Rows from block 4 of a small image classifier, named by matrix and row number. Rows with one number belong to one channel. Each number is 500 + 25 x the weight over its row's rms, rounded and kept within 0 to 999. All counts start at 0. Numbers have three digits each.
After each channel's rows are labels from the 100 images, of 14976, where the channel reaches its highest value: "patch colour" is the nearest of a few named colours to the mean colour under the peak. Only what is clearly more common there than usual is listed. The data: simulated fluorescence microscopy of cells.
# convs1: grouped (8 groups) 3x3 conv (model.blocks.4.convs.1.weight, 224x28x3x3, each kernel summed), inputs within the group 0-27
# convs2: expand pointwise conv (model.blocks.4.convs.2.weight, 448x224x1x1, transposed), outputs 0-55

convs1.138:523518523532507516546534534536506517513504508536543534504517527511518509513537533494
convs2.138:449516463517477473461497492506500512496483484521502447463523489488444452479509493511515467508495514459486497475472477483474486473480472477515506478473489512505505515469
patch colour: blue

convs1.199:459479504498505518442472500508511530485519511501560505490486511453493522508496494454
convs2.199:470523496491531475472522489528474505552524483519511486465528553552478494552531506523540485526520522498526540489488485553493539481522499522468504506469508523503488510475
patch colour: blue

convs1.201:463472511507490479466489539481500448468500514496465469518481504451522469489501517479
convs2.201:448480485464472477492540503476486451472492477459499467483461481522490471519460475472474487452485502495483502474492490490515453477479484494491481476481506552495482486483
patch colour: green; brown

convs1.108:487447469479482501495512474487480484485466464476478492501488457478492466473467479464
convs2.108:460511491486476497510470451496500530520500522521489483505505516470463443472534554479464506505535527473527476510490540485528531472543482537527505578497517469517493512490
patch colour: green

convs1.172:466512483516465500460478453493508516498471483473488479491517464493465506521474446482
convs2.172:478526485518505517499513503459501492435490504539540495520473456453482497420525448476489486522486469468464507519491502503493486500460486481497500470508499505504512534515
patch colour: brown; green

convs1.81:481519516475448515508486464477513508456468516453463499472481518507474511473503483475
convs2.81:494491485496467525502498490471530463470477487471506478498457462446495440455474466472477484501496463468484485490480491473502489477473481479525512480498495491509536490529
patch colour: green

convs1.42:466504501488461507477518486534493507508525502475456444498491455461493463523514504488
convs2.42:482517499495543503506564515487493489469516476518539497505478499523507502483505462467525500497479454487520528494493486523472474505484500523489502502496508549502498531495
patch colour: green; brown

convs1.147:492513503505482495520459519510447439448529521485513460514516492499516517505477495485
convs2.147:475478502466485499505493495509508470537508458457505477484503542539474454563500509473493494505533511489520505494481496510505540507521509536499520543458511516517509497481
patch colour: green

convs1.204:488470468491479481485492479476467470471456469492466481478472482465487464472489490475
convs2.204:509505492478490534500490484487531461507474460463497525504482482457466467488512548465483496444483476499505468518484501479530530501491492480506499541502499484558555478502
patch colour: green

convs1.27:484539459484485471506495513465481494520501542497469466483497484532532468532532472495
convs2.27:483523499522529482476506482534474527542538515526517481457529536533483498523549527540529494513510526496526533469487494543510531488540497528482510535465476505521487520462
patch colour: blue

convs1.57:456476474513509472469519464459474474511470471513470489515514487482472481471466483516
convs2.57:522467520487509495563512503499495472497540479477513533503479504528569514502478492485511511496517458514538510477509503503519503521531523537502540544478506512513498484478
patch colour: blue

convs1.111:484488473493480476473481525477499513483486496465503476438498439452479492500511506508
convs2.111:465496489516477517520512506442509446479501521476507470485463460449494433475489467466445490507512459475485502490472505490511494473483478482506521486498495513516513505526
patch colour: green

convs1.101:476486485472483458461500477475472460487514492513465470491475522481487472474473467472
convs2.101:520495502497523522527511469482522449490513489501522524537454449494500494466500498475496497483513449487511502538498495514524517508521512514539555518499485509517530507497
patch colour: blue

convs1.211:445513471492518521432492471512518514507502512500527512473504486482464499517471497458
convs2.211:490518497486536479487528498503479478529540463522523493491515538547491490537521487515518495527512496496515549490490475561485514484518499519470508493479509534491497502483
patch colour: blue

convs1.120:523525534525504511542530531538512520512512507534530534512519529524516505521537535494
convs2.120:470523458488476483456502505512501505523482458502486451445528511494448451504515499509499477518522509471487497463457470483468513476500468488486484482463492502492527504490
patch colour: green

convs1.158:506471458485458488496472491434477491517499500467501483492493484463494495507454491466
convs2.158:474477502501482503516472500501466495520515506444472481497531481495529519498470559509492515478461552547500467463498522481543493496521503513508513554504464469528491486472
patch colour: green

convs1.164:470459496455487492483481491472483467479474482494489484468466449496455493482478489495
convs2.164:473474504470486520493479488484477440514494468453474504505516511469469488509461532485480514491498510510502463500513511486513511477502506499506484539484509463514512468485
patch colour: brown

convs1.15:527499504547511542505532498516509512487490505532522502500528546507497549518521551523
convs2.15:487497471494484513489512510459518470459464474502502476496476464461486425450479434476505496497490473463454492500480485459464471500453485484489475454510510516480533492523
patch colour: green

convs1.194:504489487451499472493502487495478472458478463506506504456471491475481455448497501491
convs2.194:474481508478480526490491486477481417497497481452461493502513513475470486503464545467481490485482501519496470482506502483519508482499484518514493556455503473514512478477
patch colour: brown; green

convs1.113:519527518528503522544532534537506518523508516532530540504526526511523518511535530505
convs2.113:464505456506476481464490495509501512496476485507494443465527496487457439473501494517512466520507508458480485471469478470469487469491462483509503485479493501498512507487
patch colour: blue

convs1.134:521500541499486474544532544514508499503507518525540533512483497517492488527537535463
convs2.134:458526483487512479477517490524488496525513466526521468463521532532464493527525465524537479530526513481511544472477476536487530486506493506478496489449512532487507530465
patch colour: blue

convs1.13:484476461486468494501505516455494474464428473498478456513499497479482495488499495498
convs2.13:478541499546514505518518486491509519466517525550562501497470483486497473437557489466509484503483500454519509493494493517511493495467481502520526516505523512543490531517
patch colour: green; brown

convs1.86:500492478490511438438490492457483489516489471504473489498504502505467501512463471468
convs2.86:482500485522456510503512480482500504454493527506544475505492459478482470449512462467481494490506485477498479522474502471484470527475495512497505516484488510522519536491
patch colour: green

convs1.143:476493482467490447475511480481516505492514506469497520460476498452514456483508454497
convs2.143:458506498480520501488543511507476480461496481487534491514470506520511499459490483479543488487477480506520496488506491475495478486463489527500493491482514542516500508469
patch colour: green; brown

convs1.26:476474480476511463497480501469519503502499469482464489526485455477485470467457458509
convs2.26:523499501504486512517468482499491489482511450484479543474498522494520480512519520490478512512490481526508508448521527535525457502470522494521493527480529479504460496473
patch colour: brown

convs1.50:530524515489532462514483483477486533522488475534518492518531542508536534481492523537
convs2.50:495528474519488472485498486540478523517521530514507463438525519515457486494536538529524485514522524481524515468480493515514529492524481521517526549478464485532499525489
patch colour: blue

convs1.137:531493543497497490540536541522516514498510504517542537520479507520499489530537532474
convs2.137:464529482501535471470529491522494512491525480530514472469516528530464479492531466515541486535488497480506537466487476546475487482493480494489501473464506534487485525495
patch colour: blue

convs1.151:497509503502501446487526469492514517529480472506498531483505531478469460479523438495
convs2.151:483504493496486524494513508461504465469463506508513483513455460439487489460498480468478492498499480482467493512492501481491503501465492486494494479498502495502537502521
patch colour: green; brown

convs1.87:442506481480495520521465502518479510486491488438501478461464455513509513513510505496
convs2.87:459496499491527480509542507501460471477512443482511502470467515535507477506477483483505480480486485508520517460493480499494466477472483521495495515463527543503476509444
patch colour: green; brown

convs1.59:471469473485489469468485487470477467487462469485466494490493497474461505469461474490
convs2.59:498474504473476523516492482468539441482495474446487515501464451463487481466466499475472501473488443498497478508487502482519517491497481498543525505501495490513541481512
patch colour: green

convs1.198:511477503486470481503481475467440475478501440478494478499467506498495510452492482514
convs2.198:498487491491477525513504496465532454462468479480497499509456451445489446454473460471480492495501448466481490510485496471492486475465486479518514471505499502497536491527
patch colour: green

convs1.58:481478482516518478467504523478486483528502480550451495502503491484460486453471465515
convs2.58:495499511507493471530504492505489472497541495505474522477498517528552520483501497480490509507476508557518506415540493523504437499466517492505498514446506507509446501470
patch colour: green

convs1.0:511489474465482482464500482507469498462444519484500492459468478505483475525507478462
convs2.0:490518490526471514510492497471507491433505516523541496493472462463495468425511446468494508521490471487480508470497501513500471482480480483520518473502493520508488523521
patch colour: green; brown

convs1.39:481494498491462513474501496524506494498505500481463437500487453432497465504494499495
convs2.39:442494500453487491503557496474468459475505482482506477479464507540502463525475477472488488467498486491515512471496493503504471475495479520497495496473512547486497506477
patch colour: green; brown

convs1.47:496465518496499454487495486485483533525487482486483472519472472448477466480458477480
convs2.47:495479530489468482508512500484462443521530502452489532480484552535507550568477557477489501471512477530529487445514510501516506498551513537486483564474523482522476467469
patch colour: green; brown

convs1.184:496481494476518491516498504480470488547476547542529496541491546529483490480505532516
convs2.184:486522480527508481482500473536479515536523512518510470423524517516466462524548541511506484510522525475513518466463499530514517482527490510492514537447480497525498520451
patch colour: blue

convs1.167:485514483543469508508474522505474459456503509471507474545525513471518504515468504462
convs2.167:497518482539512481494501463523469516521526548525525476452506498510486484492531542523513481509518510469529520483459502523525533489531485527506529559444469496535498530456
patch colour: blue

convs1.43:475478506507497509489483519473505513505481507473475481526459457447480469509444479478
convs2.43:474485495518479512504506485482472485517526559470508474505532483494502484507486534493483513476489562523482472489493519471510455517489491504487473505505477478525488492489
patch colour: green; brown

convs1.210:481486467465481498480494461479472496488475460485483500463485466474464483478465488463
convs2.210:526508483481484531501488479479540455499504471477494523488480450480482485459493549459481486478487455488511488499485492501528540479517483496532530528498496494518544499512
patch colour: green; brown

convs1.3:465479483465490461504462504474508506500507474466473478506485462480488453477480459481
convs2.3:530482512495501491546493476508493473511536490462483522492487480497532537474468505498496509496484458536523510468504503506535506497523519514541568546475498487535479472460
patch colour: blue; purple

convs1.54:489470519492519436486471488472474537525473461493500493524486490506490492458470474489
convs2.54:512520513504496477500543495493477492483553521539508527480492523535506495501524459501527494538454470530507544454512497550483438493476504482510514463462502547474471513470
patch colour: green

convs1.56:492471473507495461448504515489478476501508474505465456500500473472469464476468470503
convs2.56:476473494512473497521462483464473490458502549456520477492488488475523488492484529492462496470484509523494467474508515459518445510506498511525515548471485455535470486473
patch colour: brown; green

convs1.185:485506470499489447513496470460509507464500504503472496462441503480492499504503520450
convs2.185:486487507453501505496515495473485457465517499463527493507475500517544501507489463477510508473525437484529505501488502477476468483536507535476493505485509526477516482477
patch colour: green; brown

convs1.4:497509496491537520479523449484512512519496494530503492538493495521524534510517517576
convs2.4:450470488459476493500520492459490445465466456451494470496457477510480456520443459466472486468484478476479491497489495476488448490464483485496496467487497528485501480482
patch colour: green; brown

convs1.180:481487478443485451499510466463482493512469532520515510515469520504502469456505500484
convs2.180:498529503552497487491502479499467504538526533525513499483515504507494509496536572517501493506523519499522515491497503526530535491551501513502537564459467491534495526450
patch colour: blue

convs1.174:494474490432508474509511499504448459484500495514497508477497511487515460444513516501
convs2.174:498494492492480523532497491530526442498520500470481502476489512492431450505477551504480505500480485487502467496502525496546517460514488524561546566487508490525529465502
patch colour: brown

convs1.168:466506486513492513482491447458523549501468512498483466509472493511466515510492460471
convs2.168:460516488495493527497508515467498491454469497525509473512464465437492502439515462459495499520492486474473497505498493489487499497438492478490481457492499498497513517509
patch colour: green; brown

convs1.35:530522521490531460510483481474482541526485476531516491522529534504532531477490522536
convs2.35:485531479492506474485509483544487510520526501517513465454522538533476483522531493522534480527522511478528528481479474529499523472531479525501526518480483506517493516488
patch colour: blue